Rows from block 5 of a small audio frame classifier, named by matrix and row number. Rows with one number belong to one channel. Each number is 128 + 24 x the weight over its row's rms, rounded and kept within 0 to 255. All counts start at 0.
After each channel's rows are labels from the 100 clips, of 14848, where the channel reaches its highest value: "responds to" is what is common among them. Only what is clearly more common there than usual is listed. The data: drum patterns on synthesised drum kits. In brackets: how many of the 100, against the usual share in percent.
# convs0: first width-7 conv (model.blocks.5.convs.0.weight, 192x192x7, standardized in use, each kernel summed), inputs 96-143
# convs1: second width-7 conv (model.blocks.5.convs.1.weight, 192x192x7, standardized in use, transposed, each kernel summed), outputs 96-143

convs0.22 [140 124 155 113 127 145 120 122 115 114 140 111 136 126 122 125 118 134 122 125 131  61 119 115 172 118 140 127 172 142 113 107 132 136 127 138 152 152 113 120 158 146  62 131 119 108 151 109]
convs1.22 [101 118 157 118 103 117 123 120 142 134 136 105 136 111 127 120  98  93 127 113 118 161 126  78 134 132 102 109 142 131 124 118 131 120  82 111 151 120 162 134 153 157 175 138 147 139 135 118]
responds to: closed hi-hat (68 vs 36.7)

convs0.18 [146  64 153 156 143 108 127 127 129 136 109 144 163 159 127 152 123 119 131 117 162  71 147 130 127 131 102  80  79 105 153 121 112 128 108 189 141 124  96 117 133 109 135  93 121  84  93 118]
convs1.18 [ 95 155 113 105  88 108  86 137 128 125 123  86 140 137  97 147 135 113 156 148 176 149 133  75 134 141  94 134 113 171 121 127 156 157 125 193 160 139 145 116 127 118 150 120 102  90  88 154]
responds to: closed hi-hat (79 vs 36.7); random hits (26 vs 8.3)

convs0.118 [126 134 141 113 117 142 153 107 112 118 126 114 160 128 114 121 154 171 104 129 112 104 100 132 174 193 120 149 128 138 145 124 133 120 122  89 127 134  99 110 166  61  78 113  99 165 147 124]
convs1.118 [109 119 131 119 106 112 124 128  99 126 124 114 176 150  93  97 126 130 131 118  87 116 127 103 154 124 154 159 156 137 126 148 127  92 104 151 138 131 154  61 110  54 176 178 119 128 156 124]
responds to: low tom (35 vs 13.8); text has "four" (35 vs 16.3); tempo: 160 to 170 bpm (32 vs 10.2); tempo: 150 to 160 bpm (26 vs 10.3)

convs0.125 [147 122 138 126 141  94 157 120 110 136 178 116 128 140 159 146  82 108  95 120 137 101 109 109 122 131 144 108 115 119 154 169 146 124 150 117  78  91 114 147 143 127 156  95 163 201 106 163]
convs1.125 [142 158 101 156 109 116 125 152 104 168 135 119 136 100 114 137 164  97 140 139 154 115 127 106 149 133 140 135 122 145 136 150 123  99 116 141 151 154  98 165 110 123 199  93 128 133 112 128]
responds to: low tom (44 vs 13.8); high tom (38 vs 14)

convs0.91 [111 156 108 137 121 154 139  99  99 149 151 137 141 113 153 113 123 133 135 146 114 135 178 144 104 142  99 136 119 130  78  81 162 158 146 115 131 169 121 132 116 123 133 156  94 146 148 156]
convs1.91 [139 140  92 129 137 141 118 163 140 138 103 122 141 141 149 157 171 101 145 197 235 152 155 109 141 138 134 110 134 134 140 109  97 148 127 159 105  81 192 147 118 187 132 110 119 173 117 131]
responds to: random hits (31 vs 8.3); tempo: 70 to 80 bpm (31 vs 10.1)

convs0.46 [121 100 131 119 118 161 122 136 143 130 164 136 145 128 133 145 122 149  95 123 133 170 119 148 141 142  86 142 185 112 125 126 164 139 136 147 142 114 104 132 168 108 138 113 125 101 144 119]
convs1.46 [124 116  76 180 146 138  96 120 134 118 133 132 148 174 142 144 131 102 116 132 143 107 132 117 108 148 113 116 126 164 165 113 124 128  99 176 117 143 153 121 136 107 103 139 117 121 156 120]
responds to: bossa nova (35 vs 8); tempo: 120 to 130 bpm (26 vs 9.8)

convs0.37 [132  50 151 137 129 136 118 141 116 176 161 151 134 154 120  95  91  95 143 132 151 113 165 146 151 133 176 171  87 149 147 101 152 135 152 126 115 102 145 131 151 174 112 153  74 119 128 123]
convs1.37 [132 106  83 126 131 140 134 147 117 119 143 119 166  90 131 135 125 127 117 136 108 103 146 142 124 113 128 128  83 129 121 161 144 144 150 109 146  95 126 137 129 188 144 121 177 152 136 108]
responds to: text has "cymbal" (68 vs 34.9); half-time (62 vs 8.2); tempo: 160 to 170 bpm (37 vs 10.2)

convs0.36 [129 108 154 130 122 137 130 124 161 140 129 150 122 173 177 105 138 122 105 118 174 133 146 153 169 124 192 109 109 188 130 122 141 105 129 166  89 121 162 125 131  75 154 104 127 125 123  98]
convs1.36 [114 108 146 126 142 124 113 120 124 128 115 153 153 129 164 156 119 166  89 152 153  96 112 149  96 139 153 117 137 114  91 138 126 111 106 159 135 104 151 114 124 125 128 120 192 139 155  55]
responds to: text has "cymbal" (68 vs 34.9); half-time (66 vs 8.2); tempo: 160 to 170 bpm (36 vs 10.2)

convs0.160 [122 176 111 128 151 113 158 119 109 114 169 122 139 125 115 146  87 137  90 143  97 129 150 136 120 103 131  79 112 179 143 124 122 129 144 146 103 112 152 118  94 174 139  89 123 157  89 100]
convs1.160 [ 83 135 146 114 119 123 136  90 111 124 122 130  93 135 188 112 132  68 130 138 103 175 142  93 144 106 135 118 139  83 146 112 146 126  95 138 118 171 155 112 154  96 110 178 125 125 121 149]
responds to: cowbell (32 vs 13.5)

convs0.21 [143 191 118 143 135 125 140 145 141 117 117 128 149 134 102 101  74 142 113 113 129 114 128 131 126 113  99 156 204 122 102 131 134 122 117 114 165 110  97 130 128 135 141 158 110 123 102 128]
convs1.21 [141 118 114 103 133 129 116 136  95 129  99 130 132 134 120 150 139 115 129 151 137 143 140 138 104 109 159 108 102  96 110 131  94 152  98 139 130 133 132 131 151 120 108 113 116 149 127 106]
responds to: open hi-hat (100 vs 30.1); tempo: 70 to 80 bpm (40 vs 10.1); tempo: 80 to 90 bpm (25 vs 9.9)

convs0.189 [135 161 101 128 114 187 124 113 134  91 160 129 129 168 153 159 162 169 125 128 146 117 104 125 101 104 177 173 136 146 158 180 148 124 124 142 123  58 101 135  99  76 146 137 175 197 123 111]
convs1.189 [109  91 165 169 129 120 138 103  76  99 148 140 143 109 151 147 108 166  99 100 152 130 135  99 136 167 138 147 168 116 132 119 135  94 146 159 142 121 120 120 157 145 121 135 119 123 144 168]
responds to: cowbell (32 vs 13.5); one drop (29 vs 8.7)

convs0.186 [101  93 103 176 116 140 133  94 105 124 163 134 139 163 141 126  97 166  91 108 118 133 151 149 115 105  87 115 153 131 126 152 116 123 131  71 132  88 126 115  77 102 169 112 128 188 109 106]
convs1.186 [108  80 134 124 118 109 119 124 160 109 138 123 121  86 116 117 149 154 107 188 161 123 141  99 126 141 108 107 129 127 125 132 167 115 175 140  67 149 100 107 139 134 126  79 117 127 117 127]
responds to: random hits (42 vs 8.3)

convs0.10 [124  81 169 110 130 142 137 147 133 137  88 140 131 123 126 142 131 132  92  91 131 126 163 147 186 133 142 131  70 133 145 151 132 129 129 122 133  53 177 112 116 112 136 133 111  93 114 150]
convs1.10 [123 124 126 102  94 108 110 134 132 167 117 113 103 117  91 106 119  86 109  96  59  97 143 108 111  70 117 110 118 121 147 128  62 160  52 113 135 146 118 121 121 110 101  80  98 127 106  95]
responds to: closed hi-hat (84 vs 36.7); crash cymbal (52 vs 20.2); tempo: 160 to 170 bpm (32 vs 10.2)

convs0.16 [131  98  86 132 148 123 135 148 133 132 155 139 148 141 140 147 100  96 148 130 127 103 131 138  79 125 154 127  87 126 119 140 131 124 138 122 135  93 117 151 168 105 159 150 108 158 135 112]
convs1.16 [105 113 110 115 140 137 122 134 129 106 145 108 117 128 126 139 143 129 101 154 205 127 128  94 100 110 106 112 145 127 129 117 139 145 168  88 119 149  97 130 114 106 155 126 135  91 117 141]
responds to: closed hi-hat (76 vs 36.7); reverberation (67 vs 35.1); text has "reverberant" (67 vs 35.1); text has "room" (67 vs 35.1)

convs0.174 [133 166 164 107 102 135 110 141 129  95 124 101 173 127 128 147  99 103 149 117 116 138 112 146 141 120 102 149 117 114 110 115 137 136 148 125 116 211 117 165 109 140 149 116 119 172 114 113]
convs1.174 [127 141 133 147 136 126 144 121 140 101 132 110  96 118 118 109 170  89  95  92  78  93 128 182 120 130 156 155 149 107 134 133 125 107  95  99 107 117 117 153 113 140 138 178 125 118 149 121]
responds to: low tom (81 vs 13.8); high tom (32 vs 14)

convs0.162 [123 126  74 134 128 123 113 127 103  39 106 131  97 152 146 133 113 111 129 126 134 136 130 143 160 107  78 126  98 142 128 145 128 129 163 103 114 122 156 102  97 138 219 158 108 162 104 116]
convs1.162 [128 105 160 136 135 144 135 107 137  99 124 120 176 157 147  90 146 128 160 154 155 151 155 158 164  91 126 110 153 128 140 131 138  79 141 105 121 135 109  95 118 133 154 151 138 131 111 134]
responds to: random hits (41 vs 8.3); tempo: 140 to 150 bpm (26 vs 10.2)

convs0.167 [131 120 114 138 136 107 129 169 133  84 120 139 188 150 118 103 107 145 118 131 111 112 137 116 178 133 165 149 159 136 147 147 107 120 114 147 128 146 151 102  88 123  84 152  91  99 171 141]
convs1.167 [105 111 155 110 108 109 135 132 102 107 154 113 179 120 175 130 160 122 137 163 197 129 172 142 152  96 152 124 115 157 129 105 153 132 162 103 116 137 117 129 147 166 163 137 115 159 117 113]
responds to: four on the floor (29 vs 8.3); one drop (26 vs 8.7)

convs0.114 [112 113 143 147 122 103 118 136 124 120 113 106 142 166  97 155 137 135  60  91 125 122 113 124 147 107 130 106 125 105 141 125 116 112 131 100 135 128 196 134 125  83 132 144  98 157  89 139]
convs1.114 [120 141 124 152 125 150 136 132 119 112 127 147 161  79 111 134 136 138 175 139 128 117 121 152 131 135 111 132 144 109  69 151 132 108 145 125 131 149  99 126  80 126 166 102 144 147 122 125]
responds to: cowbell (37 vs 13.5); low tom (33 vs 13.8)

convs0.84 [121 152 131  97 129 138 158 137 149 142 141 115  51 105 130 156  93 112 114 103 135 134 137 143 113 152 125 182 112 170 137 129 173 144 116 104 146 125 129 106 177 139 106 129 108 153 123 148]
convs1.84 [133 123 117 119 122 120 114 146 128 100 135 137 176 138 211 159 131 178 131 161 189  98 146 165 139 118 112 132 160 121 114 113 131 140 101 133  95 147 139 120 114 153  97 155 148 139 110 134]
responds to: cowbell (96 vs 13.5)

convs0.178 [114 147 130 133 122 135 121  99 137 121 135  99 140 112 126 105 151 159 152  94  80  66 123 142  85 112 114 133 200 138 106 118 166 136  99 125 110 152  69 149 163 111 127 144 148 128 121 158]
convs1.178 [161 143 103 141 127 127 119 110 113 114 112 137 124 128 128 113 149 113 111 148 142 123 110 156 136 108 120  94 103 114 117 156 139 121 175 142 107 133 153 138 106  91 113 160 154 128 116 121]
responds to: cowbell (60 vs 13.5); high tom (41 vs 14); tempo: 160 to 170 bpm (32 vs 10.2)

convs0.191 [108 117  74 151 134 118 104 167 106 148  76 177 132 110 131 127 113 137 135 117 155 130  93 137 135 147 189 114 129 135 120 131  88 119 123 137 169 107 150  91 112  98 130 169 120 156 152 121]
convs1.191 [116 143 137 146 160 149  99 136 140 147 154 157 117 133 123 122 107 122 120 131 100 127 147 117 119 131 168 149 131 146 122 125 128 177 147 123 128  93 136 141 129 113 154 123 112 122 127 112]
responds to: open hi-hat (86 vs 30.1); random hits (29 vs 8.3)

convs0.99 [150 186  84 169 130 112 138 138 147  87 174 127 164 112 130  90 126  99 104 134  95 100 101 136 131 147 107 143 133 115 110 131 121 106 118  98 114 107 179 157 112  69 176 102 119 152 104 121]
convs1.99 [129 159 150 123 125 123 132 143  84 140 100 135 119 107 131 140 146 186 126 121 163 135 164 114 124 100 157 131 110 142 162 143 140 179 129 167 152 107  91 149 112 121 149 114 119 118 130 154]
responds to: open hi-hat (83 vs 30.1)

convs0.190 [115 108 116 134 102 128 145 113 173 119 131 134 135 146 136 122 121 162 142 121 152 159  92 139 120 146 151  95 179 112 124 152 119 120  99 146 149 107 110 132 118 109 162  96 140 151 113 107]
convs1.190 [143 106 129 152 129 133 146 113 160 122 107 135 109 125  88 112 102 115 125 114  77 119  98 112 131 115 119 157 138  54 126 129 127  84 159 115 108 111 125  86  88 130 118 125 101  98 110 107]
responds to: four on the floor (29 vs 8.3)

convs0.81 [123 160  72 139 146  91 189 135  96 127 116 142 149 115 110 156 111 117 138 133  97 122 123 132 114 145 127 125 128 132 102 113 113 103 108 102 114 166 124 136 112 132  85 128 114 129 135 138]
convs1.81 [152  92 175 143 121 127 139 137 151 122 150 119 127 105 124 122 130 172 107 116 156 131 138 130 151 153 154 127 132  90 120 134 125  98 130 132 131 146 156 183 124 166 149 123 114  99 117 173]
responds to: open hi-hat (72 vs 30.1); high tom (36 vs 14)

convs0.143 [125 239 132 115 155 116 138 135 151 150 110 159  75 158 105 130 106  90 144 153 121 123 119 119 159  91 184 146  78 165 135 126 128 142 148 139  94 163 140 139 171 135 101 126 149  84 129 139]
convs1.143 [143 101 158 160 148 150 160 146 145 171 129 164 128 132 120 136 115 134 122 120 116 102 124 130 139 150 112 162 138 122 140 124 169 139 129 146 118 151  93 122 104 117 101 115 100 126 142 116]
responds to: open hi-hat (100 vs 30.1); tempo: 70 to 80 bpm (27 vs 10.1)

convs0.48 [126 146 121 123 129 142 139 112 139 147 110  85 127 135 151 139 111 125 129 133 128 125 125 124 100 130  91 181  95 219 123 148 137 126 134 147 135 152 120 129 165 118 109 182  92 122  60 136]
convs1.48 [163 144 137 117 122 131 116 110 118 128 126 128 164 111 117 141 115 162 126  98 126  94 112 127 109  87 116 133 154 122 109 118 150 110 133 119  99 169 134 112 120  92  97 113  77 124  97 113]
responds to: cowbell (89 vs 13.5); low tom (37 vs 13.8)

convs0.2 [135  35 148 117 122 144  87 110 170 105 127 165 129 141 120 103 135 102 115 137 124  99 144 146 125 105 160 145 107 119 123 123 107 133 138 112 119 116 107 149 113 138 106  97 144 137 115 145]
convs1.2 [136  98 135 134 122 132 133 135 112 122 123 138 148 125 118 154  75 139 103 111 103  82 127 169 152 106 103 134 109 126 159 158  94 105  67 164 129 112 140 159 123 146 138 137 128 124 139  88]
responds to: bossa nova (36 vs 8); tempo: 110 to 120 bpm (31 vs 9.8)

convs0.23 [143 108 184 121 143 107 124 169 131  38 129 130 138 176 122  99 142 149 102 140 129 155 147 146 129 129 108 155 130 127 131 109 112 106 149 144 115 111 108 140 189 174 149 118 105 159 108 148]
convs1.23 [154 165 145 128 148 150 136 144 191 135 119 180 149 146 160 146 134 146 142 126 143 145 131 119 133 127  93 149 136 131 111 146 153 131 108 135 134 135 101 132 101 173 173 132 147 149  97 136]
responds to: closed hi-hat (97 vs 36.7); text has "noise" (40 vs 14.7); tempo: 70 to 80 bpm (36 vs 10.1)